{
  "model": "contrastive audio-text model",
  "noise_aug": 0.01,
  "win_length": 512,
  "loss": "softmax",
  "encoder_norm": "groupnorm",
  "encoder_weight_standardization": false,
  "text_encoder_width": 256,
  "text_encoder_mlp_ratio": 6,
  "text_encoder_head_dim": 64,
  "lr_schedule": "cosine_restarts",
  "warmup_steps": 2170,
  "weight_decay": 0.2
}
Rows from block 10 of the audio encoder, named by matrix and row number. Rows with one number belong to one channel. Each number is 128 + 32 x the weight over its row's rms, rounded and kept within 0 to 255. All counts start at 0. After the name is the row's rms in percent of the matrix's.
# filt: filter width-3 conv (encoder.blocks.10.filt.weight, 320x320x3), inputs 243-251, a 3 kernel for each
# gate: gate width-3 conv (encoder.blocks.10.gate.weight, 320x320x3), inputs 243-251, a 3 kernel for each
filt.129 098 [152 129 100 113 123 111 170 164 161 136 154 134 132 166 138 137 143 189 124 155 134 113 126  96 111 114  89]
filt.130 100 [115 122 112 111 155 142 116 116 106 133 128 102 129 164 167 176 194 184 149 136 137 175 213 202  69 120  97]
filt.131 099 [135 154 164 149 162 208 136 107  94 158 128 144 156 133 182 146 170 143 161 133 133 139  92 120 194 138 102]
filt.132 099 [123 124 137 106 116 113 155 158 150  81  94  97 113 131 130 137 163 150 153 153 160 109  93  83 109 109 118]
filt.133 102 [167 174 149 212 168 101 127 115 122 185 171 176 163 161 133 184 150 120 159 162 150 197 180 162 147 162 167]
filt.134 100 [ 96  69 101 209 167 147 149  84 103 174 121 114 179 130 122 188 154 147 120 106 106 176 153 162 101 121 144]
filt.135 100 [151 114 111  89 104  85 186 197 161 168 159 129 139 149 119 141 125 145 138 154 145 165 145 145 140 120 125]
filt.136 101 [147 108 146  82 108 134 127 108 122  86 101 127 106 132  84  83 106  86 159 104  90 133 155 160 159 148 116]
filt.137 104 [ 42  68  94 101 144 154 116 125 147 115 113 115 139 167 128  71 116  97  96 102 130 119 131 143 104 145 206]
filt.138 100 [133 125 164 125 115 145 117 107 111 114 123 145 150 159  98 135 110 128 118  99 128 156 160 146 155 141 153]
filt.139 096 [182 154 124  97  82 133 138 116 136 126 108 119  54  60 141 132 140 167 163 116 139 119 125  94 106 111 144]
filt.140 099 [ 99  99 138 144 170 149 121 120 144 133 102 114 110  88  84 124 130 180 104 131 125 108 111 167 133 169 165]
filt.141 102 [164 132 117 117 109  87 120 150 143 141 133 119  95  77  90  22  55  97  77  99  92 109 114 104  97 109  96]
filt.142 099 [ 78  91 131 126 116 102 115 145 131 175 178 188 175 116  86 152 151 136 107 120 122 141 133 122  86 106  73]
filt.143 102 [131 145 128 121 147 121  97 105 114 138 160 168 191 156  87 108 113 134 153 142 130 147 140 110 137 123  86]
filt.144 099 [146 129 111 191 145  81 115 118 101 156 152 146  89  93  80 131 146 136  46 108 119 157 126 113 138 154 160]
filt.145 099 [ 59  75 102 144 127 151 112 125 148 117 121 148 146 120 112 122 131 140  95 109 146  96 109 121 112 131 166]
filt.146 100 [ 80  69 128 132 151 156  60  68 107 108 127 140 133 116 109 127 145 205 132 125 135 122 122 140 122 106 101]
filt.147 099 [160 115  89 123 112  90 148 140 150 106  85  63 106  99  96 166 190 147 137 134 136 131 112 116 140 128 125]
filt.148 101 [ 84  73  99 106  77  48 145 158 167  65 105  99 106  73  59 134 133 128 126 141 146  93  45   7 134 124 145]
filt.149 101 [ 91 126  94 146 142 155 126 152 135 116 141 144 145 128 154 161 143 133 140 155 153 163 122 150 137 123 142]
filt.150 099 [121 140 180 154 143 167 142 149 153 110 114 129 117  91  64 145 123 145 122 121 150 117 109  98 145 114 151]
filt.151 101 [ 75  73  73  92  86 125 116 114 122 124 118 116 119 141 177  82  69  90  97  98 108 140 117 165 128 123 133]
filt.152 098 [133  93  65 120 106  78  94 147 142 105 135 148  90  71  89  57 116 107 104 114 113  75 101  88 111 202 178]
filt.153 100 [ 87 111 172 128 121 122 125 109 152 121 105 116 109 104 128 114 118 130 109 114 132 140 134 142 109 116 132]
filt.154 092 [ 84 103  83 125 114  96 135 133 136 139 166 182 100 140 133  71 104 132 145 121 133 117 141 124 117 107 123]
filt.155 099 [123 129 136 131 151 119 139 107 103 128 129 113 137 140 117 161 140 109 118  96  81 123 114  86 166 172 129]
filt.156 099 [158 160 115 114 158 153  85  99 121 123 166 148 135 154 175 121 138 109 103 109  92 234 244 209 144 107 109]
filt.157 102 [101 142 163 141 119 115 149 177 194 142 130 127 101 100 141 102 136 114 173 157 160 150 148 142 141 106 108]
filt.158 102 [126 125 133  41  65 121 172 111 112  89 102 113  66  38  72  82 145 137 185 170 130 118 102  95  96 100  92]
filt.159 092 [129 132 127 131 129 122 126 142 133  62  86  56 103  85  80 154 139 127 138 135 138  95  76  61 102  85  98]
filt.160 097 [ 65 122 121 118 136 132  89 129 132 162 146 183 170 171 171 108 167 138 101  83 112 147 117 119 142 111 113]
filt.161 100 [118  77 116 140 122 117  91  90  97  95  97 106 148 128 106 146 106 119  86  91  97 118  78  65  88  99 125]
filt.162 102 [127 145  90  98  96  99 115 114 100 125 114 136 109 141 163  86  54  50  68  98 111 135 127 100  78 130 137]
filt.163 101 [140 132 136 128 120 136 115 133  58 112 134 122 114 122 123 110  78 125  97  91  77 148 125 153 160 135 134]
filt.164 103 [128 136 136  72  99 123 161 199 164  74 135 169 114 151 196 147 134 131 108 134 147 138 150 149 152 150 137]
filt.165 100 [127 143 128 130  85 127 113 170 151 135 119 102   7  20  84 131 104 130 123 144 152 107 102 108 116 117 127]
filt.166 099 [153 152 135 125 144 132 154 157 134 109 132  96 132 162 106 138 143 158 139 150 152  96 132 131 127 138 159]
filt.167 102 [109 126  67 135 110 100 102 134 132 146 152 163 126 152 179 171 176 131 143 148 121 175 147 128 147 147 160]
filt.168 099 [130 112  94 112  91  64 136  92  63 104  70  92 120 111 131 152 150 150 178 179 176 153  74  76 135  93  69]
filt.169 103 [ 99  80  73 100  92  70 192 160 180 142 128 149 154 113 118 109 115 131  93  79  76 150 111  88 145 102  71]
filt.170 098 [124 127 115 128 133 134  91 111 118  59  67  56 124 118 120  92  68 109 107 121 111 103 111 109  63  58 103]
filt.171 102 [187 156 159 133 123  92  95 111 117 168 170 127  93 136 102  85  93 107 128 124 124 123 115 108  72  80 125]
filt.172 100 [143 122 145 149 137 164 142 153 129 165 187 202 186 161 163 179 154 193 165 179 194 113 101 133 160 152 166]
filt.173 100 [162 179 154 114 132  96 132 161 184  88 143 167  88 115  85  82 114 111 100 133 135  67  55  96 123 120 138]
filt.174 099 [ 89  96 147 113 132 146 110 160 139 144 125  79  84  65  26  70 122 120 118 113 123 117 130 133 158 152 145]
filt.175 101 [157 146 147 106  97 121  96  95  89 109 104  96  91 113 144 136 157 144 147 158 150  89  90 124 115 125 141]
filt.176 104 [127 103 114 117 104 109 147 160 151 130 138 121 175 174 130 152 173 169 162 154 133  89  70  82  37  82  90]
filt.177 098 [189 158 115  95  84 119 127 126  79 138 135 139 143 145 130 127 109  96 115 108 107 135  89 109 143 139 121]
filt.178 095 [114 118 129 110 121 119 133 132 155 110 134  69 152 131  89 159 147 127 128 126 119  77 121  80  73 100 110]
filt.179 099 [115 123  74 130 139 100 112 120 103 118 121 126 139 154 131 118 137 108 114 120  95 140 174 135 130 144  87]
filt.180 100 [144 113 110 126 150 138 104 100  98 140  81  56 177 116  95 152 138 107 107  88  89 155 146 164  75 117 143]
filt.181 100 [140 132 117 109  86  76 127 158 163 116 131 142 152 201 233 123 120 105 122 131 139 115 123 118 129 135 128]
filt.182 103 [ 98  79  99 121  81  93 143 134 146 124 102 131 146 158 164 146 125 141 163 157 149  89  84  79 176 152 143]
filt.183 101 [107  93  97 128 119 106 104 121 136 156 166 150 149 128 141 171 193 171 115 105  99 119 116 111  78  88  98]
filt.184 103 [132 144 161 134 129 106 150 130 149 199 169 188 136 138 156  82 126 109 147 163 185 132 124 112 140 151 139]
filt.185 101 [114 105 124 119 124 136 178 139 142 148 143 117 218 133 138 112 145 173 172 128 118 155 147 179 158 152 155]
filt.186 101 [ 89  83  95 105  56  37 123 115 104  90 107 117 103  75  38 108 109 131 140 129 129 153 107  83 100 102  79]
filt.187 096 [112 115 138 145 137 136 110 117 103  96  83 116  74  83 106 153 147 125 122 119 106 103 105 119  79  96 101]
filt.188 097 [ 95 128 156 117 105 115 127 142 146 144 165 174 190 152 104 120 124 142 137 151 183 111 128 104 130 135 149]
filt.189 101 [101  85  83 119  84  76 123 148 138 166 158 116 170 163 130 128  90  95  90  81  90 157 115 104 128  97  69]
filt.190 097 [103  95 117 170 136 122  65  93  82 123 161 130 133 117  84 112 109 108  87  87  75 171 167 150 147 126 120]
filt.191 104 [157 128 107 154 165 151 114 131  44  94  87  82 167 167 132 205 144 164 147 155  91 103  85  84 159 114  96]
filt.192 103 [177 133 162 108 106 119 134 107 154 109 114 145  72  96  80 117 110 113 108 110 133 150 124 113  96 103 132]
filt.193 101 [132 124 109 159 210 185 131 118  65 109  83  89 102 119 131 135 152 177 104  95  89 126 154 168 133 133 142]
filt.194 097 [179 157 139 117 111 121 174 148 152  76  79 113  84 101 157 149 138 151 176 137 151 103  78  73 174 112 151]
filt.195 101 [ 93  90 103  77  75  73 119 105 125  65  61  87  99  80  56 118 108 134 147 150 118  57  44  61 108 122  99]
filt.196 103 [143 152 123  82 101 120 202 151 131 158 107 100 151 106 104 100 136 134 134 106  55 137 131 130 111 114 106]
filt.197 102 [138 126  93 145 153 130 116  97 122 141  91  88 124 128 138 185 127 107 126 130 116 188 174 142  86 110  57]
filt.198 099 [180 195 193 115 118 129 186 173 150 100 108 140 136  89  72 159 143 141 129 142 127 143  94  96 147 141  92]
filt.199 100 [179 149 138 165 164 144  97 127 107 192 176 154 114 134 141 174 166 159 139 134 145 137 126 151 141 180 163]
filt.200 099 [125 126 112 101 113 131 169 168 133 125  96 116  86 101 154 127 108 124  88 102  83 132 132 137 178 149  92]
filt.201 098 [134 132 133 159 151 161  81  52  22 117 131 147 144 134 164 134 145 143  83  85  99 139 116 126 152 127  81]
filt.202 100 [134 156 131 178 184 166 151 132 121 148 134 127 188 179 161 130 119 121 153 150 130 196 203 196 199 186 168]
filt.203 102 [138  98 103 153 137 151 118 111  79 179 122 105 166 176 117 163 162 165 171 159 130 145 133 139 100  85 135]
filt.204 100 [103  96  28  63  51  21 141 165 158 103 131 159 142 156 160 138 171 165 149 141 124  98 119 104 113  86  66]
filt.205 101 [100 108 148 152 148 155  59  45  83 117 128 146 153 116 128 120 163 152 100  84 107 159 179 171 123  86  70]
filt.206 101 [131 123  97 152 153 150 128 142 126 102 117 134 161 148 139 159 166 154 139 150 136 140 133 129 112 136 150]
filt.207 103 [139 109 109 169 174 179 115 122  87 150 186 187 102 168 174 137 148 124  93 103 131 122 111 112 142 134 124]
filt.208 099 [124 127 130 147 126 111 158 165 145 159 161 143 145 107 105 149 140 127  99  80  63 156 122 125 168 142 107]
filt.209 095 [142 128 150 133 138 136 121  96  96 134 120 158 139 126  81  65  83 134 124 122 125 139 145 162 135 135 161]
filt.210 102 [172 171 180 138 152 216  82 100 133  18  31  15  79  67  74 127 104 158 123 121 117  87 104 136 105 114 151]
filt.211 099 [147 140 114 114 146 163 119 110 111  82  97 109  31  64 106  60  75  92 132 121 122  19  71 127 116  79 110]
filt.212 101 [109 115 167 143 104  87 127  85 125 113 107  78 115  70  79 141 121 123 134 138 137 137 123 106 135 126 113]
filt.213 097 [106 136 141 162 177 161  92 120 127 102  66 105 125 128 141 137 162 135  56  81 115  97 119 110 123 145 136]
filt.214 100 [187 150 153 123 118 107 176 167 144 158 177 158 184 170 135  56  97 130 112 136 131 150 165 173 119 130 131]
filt.215 099 [125 121 131 138 123  87 184 146 122 119 108 118 112 122 139 139 124 105 136 156 148  92 118 108 116 128 111]
filt.216 100 [ 98 114 104 142 163 130 114 111 100 133 129 125 188 190 159 159 164 171 112 132 131 136 159 148  97 110 151]
filt.217 094 [152 123 139 120 101 100 136 135 150 110 123  93  57  64  98 136 148 180  99 115 136  98  79  99 107 102 105]
filt.218 097 [133 134 100  99 130 119 115 109 112 105 112 112  95 120 120 124 114  79 127 120  93 132 129  91 122 154 117]
filt.219 101 [111  75  71 142 127 145 106 104 125  66 131 135  70 105 186 149 158 155 165 151 145 118 129 143 132 121 143]
filt.220 101 [169 213 177 118 148 156 125 126 137  57  89  87  81  87  95 106 161 148 126 128 132  90 132 120 108 134 115]
filt.221 099 [ 89  80 111 125 121 142 111 119 115  85  96  84 164 170 162 133 126 141 100 119 124 148 149 133  79 137 143]
filt.222 100 [123 176 160 162 121 128  68 108 104  94  61  94 126  80 130 142 143  80 131 154 114 125  94 101  89 127 126]
filt.223 100 [149 166 190 141 123 113 140 144 122 123 113 118 107 101 103 137 134 163 132 153 147 108 110 118  84 135  96]
filt.224 103 [169 156 112 126 106 110 139 144 113 116 106 105 142 141 149 123  80 104 119 120 109 105  98  81 124 121 104]
filt.225 097 [ 91 117 176  92  93  87 174 178 191  74  82  98 159 129  83 162 172 142 118 125 146  98  97 129 129 125 127]
filt.226 099 [ 90 102 134  82  38  95 135 197 157  88 102 127 124 106  84 117 134 103 134 132 145  69  61  65 120 103  91]
filt.227 096 [163 135 125  70  86 140 144 134 132 128 163 188 156 135 122 122  93 119 128  99 106 117 118 121 194 144 127]
filt.228 100 [100  95  62  97 108 116  88  97  68 110 100  85 104  97 101 109 136  78 134 112  93 128 123 131 109  74  72]
filt.229 096 [ 80  86 167 119 106 108 112 153 163 123 135 130 100 139 121 179 187 168 158 155 183 133 116 120 129 116  78]
filt.230 098 [120  94 102 158 121 136 100 120  86 204 196 211 173 157 126 154 125 165 102 114 117 137  96 118 128  95  99]
filt.231 097 [ 73  78 105 148 123 167  78  96  97 159 146 158 154 163 199 141 129 148 109  99 119 133 130 153 134 157 120]
filt.232 101 [124 177 197 145 132 152 153 129 150 100 109 160  82  65  89 127 117 146 103 107 148  94 110 204 135 120 173]
filt.233 101 [179 154 140 117 108 121 163 190 162 117 129 140 103  93 147 111 104 154 128 133 135 168 158 148 154 149 132]
filt.234 102 [101 110 109 133 122 110 137 119  91  85  75  91 107 101  92 174 156 155 130 151 163 117 132 127 120 118 127]
filt.235 102 [144 101 105  90 114 101 115 122  93 184 154  99 144 132  60  74  71  56  77  81  64 147  84  69  95 106 100]
filt.236 100 [126 122 122 133 135 184  93  97 121 147 158 157 159 126 160 123 125 181 124 126 129 157 150 151  96 123 140]
filt.237 099 [126 149 142 196 160 192  94  91 112 134  98 101 164 153 152 125 130 112  96 108 111 116  96 141 137 136 132]
filt.238 101 [ 66 118  84 121 113 125  90 117 110 122 110 155 114 129 187 121 102 122  76  92 106 126 146 162 108 139 121]
filt.239 101 [137 145  95 109 141  89 142 158 154  62 120 117  62  97  82 105 144 140 141 124  87 105  94  92 120 122 106]
filt.240 099 [116  88  70 111 150 131 142 131 146 122 170 173 134 184 147  82 100 138 152 151 159  71  43  42 122  96 104]
gate.129 099 [139 120 147  56  55 115 125 143 154 104  91  84  42 109 148  93 117 129 159 160 155  85  79 118  93 105 103]
gate.130 101 [103  78  99 136 144 130 179 160 164 124 119 107 175 158 134  85  76  88 143 149 157 164 179 155 164 169 148]
gate.131 106 [125 101 103 102 120 153 166 151 162  99  86 113 125 133 142 122 130 141 182 151 170 101 169 175 116 151 181]
gate.132 099 [104 104  86 102 140 165 121 138 119 109 101  75 104 143 157 153 161 130 104 117 104  93 106 111 116 152 152]
gate.133 100 [177 102 103 118  87  90 142  95 142  77 124 158  93  98 121 127  84 106 123  91 103 174  98 101 115  68  92]
gate.134 099 [ 80 129 128 141 139 140 179 151 147 109 138 143 132 128 124 124  91  76 117 138 151 191 167 154 142 143 159]
gate.135 096 [113 136 114 109  99  86 172 192 207 136 161 138 141 176 180 122 120 103 150 161 158 129 132 136 139 137 159]
gate.136 103 [168 147 134 149 150 162 136 133 132 142 147 144 133 133 122  86  94 119 198 196 162 171 151 146 181 175 185]
gate.137 103 [129  96  93 109  49  58 226 229 222 141 149 145 123 145 155  78  91  81 176 168 163 146 122 107 178 152 141]
gate.138 100 [ 85  97 114 163 180 137 175 160 179 120 110 130 142 150 115 146 123 111 172 191 188 178 177 143 178 185 147]
gate.139 098 [121 153 151 124 114 122 173 174 182 133 141 137 139 148 175 123 133 139 199 196 201 121 122 134 153 135 131]
gate.140 099 [164 149 118 136 143 168 137 132 110 133 134 126 109 125 159 115  86 112 125 131 153 149 131 143 158 139 138]
gate.141 096 [137 151 145 118 142 150 150 173 171  81  90  99 118 116 128 111 107  72 186 192 169 130 120 119 128 162 151]
gate.142 102 [134 137 159 173 181 182 117 113 124 141 146 140 168 184 177  86  81 117 138 147 164 221 204 196 157 144 121]
gate.143 101 [112  78  83  88  57  99 151 145 159 176 197 194 137 166 182 115 129 115 134 119 134 140 131 141  89 105 134]
gate.144 099 [ 97 108 128 169 168 152 133 158 138 136 161 146 168 136 110 132 122 132 140 151 191 143 155 157 137 146 198]
gate.145 098 [ 84  46  42  74  83  95 124 154 160  85 110  94  52  85  94 180 174 136 138 137 141  81  70  93  96 106 136]
gate.146 097 [174 137 103 174 169 149 123 146 145 119  96 116 127 154 164  94 101 126 153 160 169 166 178 187 128 164 153]
gate.147 102 [104 108  88 141 146 134 216 187 196 125 125 102 127 123 142 130 145 116 181 176 174 164 197 178 180 162 152]
gate.148 098 [ 82  84  78  86  92 111 164 153 158 124 120 100 101  78  74 154 173 180 143 139 161 143 146 132 160 143 172]
gate.149 103 [131 108  78 130 163 134 163 161 163 143 146 156 112 159 176 101 118  78 130 130 137 155 181 175 155 184 171]
gate.150 101 [118 167 193 148 167 136 123 107 116 107 118 152 178 150 115 107 127 125 146 138 140 140 152 156 105 115 131]
gate.151 101 [160 141 139 154 166 157 131 109 138 132 118 113 179 151 127 164 152 121 153 142 135 177 189 167 126 127 102]
gate.152 102 [ 88 104  82 115 126  99 198 192 180 130 124 156 157 125 125 110  84  74 186 217 199 149 144 128 169 172 126]
gate.153 098 [111 114 102 144 142 133 128 146 121 145  82  65 102 124 119  99  49  59 125 142 139 151 132 126 169 126 132]
gate.154 099 [132 109  99 101 102 135 124 100 114 167 144 133 130 127 146 130 130 128 125 131 131 123  93 131  90 108 121]
gate.155 101 [129 116 120 110 121 125 122 105 132 101  66  82  79 106 140  67  74  90 137 131 162 124  84  83 109  88  90]
gate.156 098 [141 167 144 149 133 136 126 138 129  93  83 114 115 111 131  45  63  99 136 132 148 136 136 138 121 116 142]
gate.157 104 [117 130 132  95 108 116 197 208 192 184 195 166 131 158 140 135 164 136 166 187 190 131 168 124 144 141 116]
gate.158 100 [145 133  98 149 146 118 148 174 169 124 144  97 169 187 146 118 130 119 164 165 145 140 195 162 118 160 165]
gate.159 102 [161 161 138 161 162 175 137 151 141 126  88  93 133 106 155 102 103 110 119 113 131  94  88  91 125 128 164]
gate.160 103 [ 77  80  85 153 155 117 125 126 133 118  96  79 139 155 135 141 105  69 163 158 148 152 115 111 193 169 120]
gate.161 097 [ 58  78  99 170 179 119 143 157 173 139 130 125 201 164 117 103 118 100 142 167 172 167 164 137 108 122 122]
gate.162 097 [ 89 100  77 132 158 157 124 131 115 189 175 181 117 129 160 141 129 115 133 135 130 143 154 188 134 109 146]
gate.163 100 [158 119 110 115 110 104 172 193 170 151 129 106 101 110 112  83 102  94 143 132 117 117 114 131 130 154 150]
gate.164 099 [103 132  84  86 108 121  83 127 103  71 100  90  61  94 123 123  76  55 113 136 139 142 136 149  95 133 143]
gate.165 102 [ 96 113  83 153 155 114  92 117 125 135 168 139 130 146 108 142 170 134 165 161 157 164 189 118 135 130 157]
gate.166 098 [123 145 151 147 144 139 159 173 173 149 140 121 128 115  99  74 113 119 153 150 185 154 176 147 164 178 191]
gate.167 101 [ 93 101 108 173 156 152 146 159 198 163 115 112 136  99 130  69  68  86 168 143 139 122 107 114 118 127 133]
gate.168 100 [135 140 123 145 161 154 156 154 140 139 153 131  84 118 137  99 123  98 180 180 167 152 154 150 165 158 134]
gate.169 099 [125 149 136 116 117  78 221 185 216 161 122 125 109  88  99  74  62 112 175 175 160 137 117 117 191 186 169]
gate.170 097 [163 123  87 119 116 107 123 120 115 127 114 123 112 136 120 121 137 156 148 139 130 130 115 117 113 125 119]
gate.171 103 [130 126 112 101 108 125 178 183 148  52  63  71  94 140 161 133 151 123 167 167 173 105 120 135 132 142 163]
gate.172 098 [169 152 156 218 135 139  61  66  87 109  86 104 112  63 105 116 108 105 152 136 125 167 118 130 168 133 126]
gate.173 096 [155 135 138 107  99 112 181 193 172 109 129  90 144 125 107  86  68  88 144 157 159 128 114 100 109 137 164]
gate.174 099 [148 123 159 116 109 115 156 173 179 171 173 178 104 152 158  71  81  93 171 180 204 120 132 168 119 124 151]
gate.175 104 [ 80  51  85 120 105 103  96 118 130 123 107  75 148 151 133 102  47  43 179 159 153 125 103 116 132 130 142]
gate.176 097 [ 97 131 150  65 122 165 191 182 186 132 131 146 162 172 153  99 111 156 194 175 168 144 180 190 105 138 167]
gate.177 101 [124 147 121 124 134 128 140 160 145  60 111 118 114 120 108  85  69  64 134 151 158 159 142 124 186 172 183]
gate.178 099 [150 168 139 108 123 158 129 125 121  45  47  85  63 118 154 109 106 137 154 145 130 112 126 148 134 124 129]
gate.179 098 [122 122 121 205 185 178 138 157 176  96  64 118 133 129 131  90 105  95 118 128 133 179 175 176 185 198 169]
gate.180 096 [157 121 141 160 154 110 125 129 140 139 169 147 152 135 101 165 158 180 165 147 138 170 177 158 140 137 109]
gate.181 095 [105 123  95 153 141 105 153 149 159  79  81  92 147 130 152 144 129 145 138 132 130 127 137 115 155 154 158]
gate.182 100 [139 127  88 135 111  78 107 125 148 104 101  91 105  91  87  56  45  76 149 163 138 144 100  71 108 100  80]
gate.183 103 [118 124 106 124 131 150 134 127 163 116 108  94 126 138 157 141 141 159 134 166 188 143 141 127 103 118 141]
gate.184 101 [161 141 133 166 168 168 114 146 141  68  89 105 123 151 123  95 100 158 132 131 130 194 195 243 174 184 180]
gate.185 104 [116  99  90 165 158 129 140 116 116 155 161 152 170 148 134 168 188 169 202 179 176 178 179 149 114 116 132]
gate.186 100 [123 134 100  82 108 144 134 143 154 121 158 149 146 166 175 116 112 133 187 171 196  89 126 142 121 126 139]
gate.187 100 [114  71  68 166 141 142 101 100  94 160 178 166 231 186 177 145 132 127 103 107 104 173 147 116  76  79 107]
gate.188 098 [156 139 146 135 120 148 147 164 164  88  89 101 116 120 118  96  93 108 196 178 163 152 131 127 156 186 180]
gate.189 102 [117 120 119  68  79  50 122 135 136 136 124 115  89  99 100  29  36  44 170 159 165 101 118  99  89  99  61]
gate.190 102 [ 80  99  59 128 163 123 185 164 168  75  77  67 125 162 152 116 135 128 118 123 131 130 144 118 192 174 137]
gate.191 103 [ 73  54  91 133 138 154 150 133 147  78  86  89 158 137 119 109 113 136 141 148 182 140 113 148 112  94 121]
gate.192 103 [169 137 144  89 101  82 199 199 186 120 146 130  84  99  93 122 161 162 182 162 180 103 126 161 161 147 144]
gate.193 100 [106 131 122 169 158 151 145 129 151 126 151 179 176 162 146 115 105  81 156 174 179 161 151 137 161 176 195]
gate.194 103 [138 134 123 108 103  99 107 115 121  97 109 120  88 111 135 133 112 147 134 133 125 137 121 109 193 182 154]
gate.195 102 [141 123  69 119 102  76 161 160 159  63  56  95  43  67 119  83  98 120 159 146 162 132 123 100 185 134  88]
gate.196 102 [122 106 126 110 134 147 132 142 139 185 166 177 162 144 149 119 131 141 173 156 184 121 113 135  84  81 138]
gate.197 100 [ 75 106 114 142 114  76 159 158 164 113 117  78 160 133 104 100  93 109 139 150 158 132 138 111 120 163 200]
gate.198 100 [147 133 113 130  98 119 168 183 138 145 139 117 132 114 132 120 127 138 130 139 136 140 119 151 145 146 151]
gate.199 097 [127 131 147 155 152 160 162 175 161 164 146 148 135 126 117  96 117  97 165 166 180 182 155 147 186 191 194]
gate.200 100 [148 122 140 168 147 170 154 156 150 147 108  89 174 172 147  81  85  62 166 170 151 172 163 165 157 156 168]
gate.201 101 [156 113 108 167 152 161 147 141 145 147 179 178 154 179 164 112 116 164 135 117 119 130 117 134 162 133 145]
gate.202 100 [141 142 136 171 156 137 137 129 114 113 108 110 177 156 143 163 172 125 171 166 165 174 156 153 144 124 133]
gate.203 099 [162 132 108 115 120  98 193 219 188 153 135 123 132 145 131 106 124 109 161 162 156 131 123  93 168 170 158]
gate.204 097 [122  90 100 117 135 142 130 124 146 130 130 114 122 156 177 117  95 111 127 112 110  92  80 103 128 122 132]
gate.205 101 [129 108 100 131 137 138 154 141 157 130 127 142 114 134 170 146 122 122 137 154 166 141 149 178 162 188 196]
gate.206 101 [204 161 133 169 177 180 142 127 118 154 139 145 170 161 166  81  74  49 159 155 149 162 146 147 143 139 139]
gate.207 103 [109  73  89 167 136 136 168 163 149 125 122 102 137 164 141  52  67  60 144 156 171 119 124 132 180 159 145]
gate.208 103 [147 151 169 151 134 107 145 138 166 161 143 131 109  77  76 123 115 136 184 154 143 210 181 167 200 195 151]
gate.209 101 [154 111 117 116 116 129 162 114 149 146 130 156  68  59 139 102  90  91 146 145 140 119  87  97 122 115  95]
gate.210 102 [115  94 106  97 107 131 149 176 178  75  57  61 115 149 141  80 119 136 129 123 131 109 140 156 103 118 126]
gate.211 098 [120 105 120 172 159 156 106 119 118 123 141 113 165 147 117 106 117  90 123 121 138 192 176 166 165 145 138]
gate.212 098 [102 125 124 123 147 168 164 167 131 162 139 114 128 141 163 131 134  95 154 152 148 174 186 170 167 196 160]
gate.213 101 [105 118 110 142 129 120 177 148 143 155 133 102 172 186 180 136 108 146 159 161 159 157 131 138 147 148 152]
gate.214 100 [149 162 162 138 157 160 179 183 201 117 133 126 112 149 164 158 154 128 162 158 150 145 135 130 145 150 163]
gate.215 105 [153 118 109 113 122 129 192 159 182 172 163 133 142 146 185 159 136 134 174 154 133 168 149 148 152 143 163]
gate.216 099 [100 109 152 134 110 132 172 154 155 113  90 105 155 100 109  78  81  97 140 127 135 131 136 143 170 155 164]
gate.217 096 [142 120 122  84  98 113 144 168 175 133 149 159 113 123  82 125 163 171 166 169 156  70  82 104  93  99  87]
gate.218 099 [124 143 168 139 130 109 166 127 150 123  96 132 157 113 112 144 162 158 138 149 146 174 153 151 115 134 135]
gate.219 099 [ 66  82 111 136 127  90  94 121 108 147 109 103 116 104  94 125  86  79 132 142 135 131 126 120 113 118 114]
gate.220 097 [132  88 119 151 160 144 147 107 120 104  72  28 178 164 124 172 153 134 178 165 137 164 142 151 204 155 136]
gate.221 099 [134 141 140 127 139 141 172 173 185 150 129 126 139 139 130 146 133 127 135 140 140 145 167 160 205 220 205]
gate.222 101 [127 148 175  96 100  88 193 205 220 163 159 150 126  91  91 158 136 116 161 163 165 180 130 126 115 130 155]
gate.223 098 [116 115  95 146 137 140 178 165 145 142 136 147 119 142 165 120 141 115 179 168 142 151 146 125 166 177 122]
gate.224 103 [132 130 127 209 179 165 122 126 165 151 114 140 186 173 153  71   6   0 122 127 141 221 173 173 168 140 160]
gate.225 103 [170 113 112 131 117 138 173 157 118  94  87  56  82 135 140 106  90 122 135 135 155 131 129  99 192 196 197]
gate.226 100 [ 95 105 122 129 153 161 119 106 117  89 129  81 120 102 106  80  94  64 148 140 140 127 150 150 162 124 103]
gate.227 097 [ 89  78  86 156 134  86 136 155 158 162 204 150 138 140 117 142 117  75 167 208 189 190 145  92 162 166 163]
gate.228 101 [ 92  62  99 128 130 130 186 190 211 142 129 120 152 164 150 101 118 132 156 174 235 234 196 178 162 147 163]
gate.229 098 [ 80  69  92 101 121 151 181 177 194 153 178 169 127 169 134 109 129 131 164 159 173 117 161 144 138 169 180]
gate.230 100 [ 76  84  73 130 104  80 127 121 144 112 122 153 157 149 119 143 123 141 186 173 172 143 136 124 148  93 124]
gate.231 098 [132 143 153 130 137 138 155 162 157  61  72 105 142 146 162  90  98  74 146 162 147 150 143 147 172 185 127]
gate.232 101 [ 93  76  76 101 114  94 175 182 159 121 132  97 126 112  97  69  75  90 175 173 151 127 131 110 143 126 141]
gate.233 099 [107 110 113 120 124 135 142 125 140  77  78  69  96 126 157  61  91 153 147 139 159 124 124 143 140 141 156]
gate.234 101 [118 131 152 130 137 122 191 162 188 159 160 169 148 136 144 133 163 135 145 150 183 144 152 159 165 174 189]
gate.235 103 [134 113 103 156 172 171 205 153 132  96 105 116 125 135 152 120 105 113 188 201 186 148 137 145 169 190 187]
gate.236 099 [140 101 107 176 174 161 103 108 125 109 126 139 152 144 146 105 138 139 136 146 137 202 179 173 101 108 121]
gate.237 101 [128 124 157 161 108 130 122 147 177 202 145 125  93  95 125 140 104 131 142 139 161 136  88 116 161 155 170]
gate.238 103 [163 155 107  91 113  99 224 191 146 126 120 103 127 188 144 170 127 121 199 177 148 116 127 111 159 164 171]
gate.239 100 [174 139 132 140  96 117 185 160 188 128  95 107 153 148 147 120  77  92 196 172 153 209 164 153 180 127 112]
gate.240 097 [129  96 116 119 141 161 169 171 155 175 157 184 174 178 142 126 111 138 142 158 156 189 127 165 116 140 143]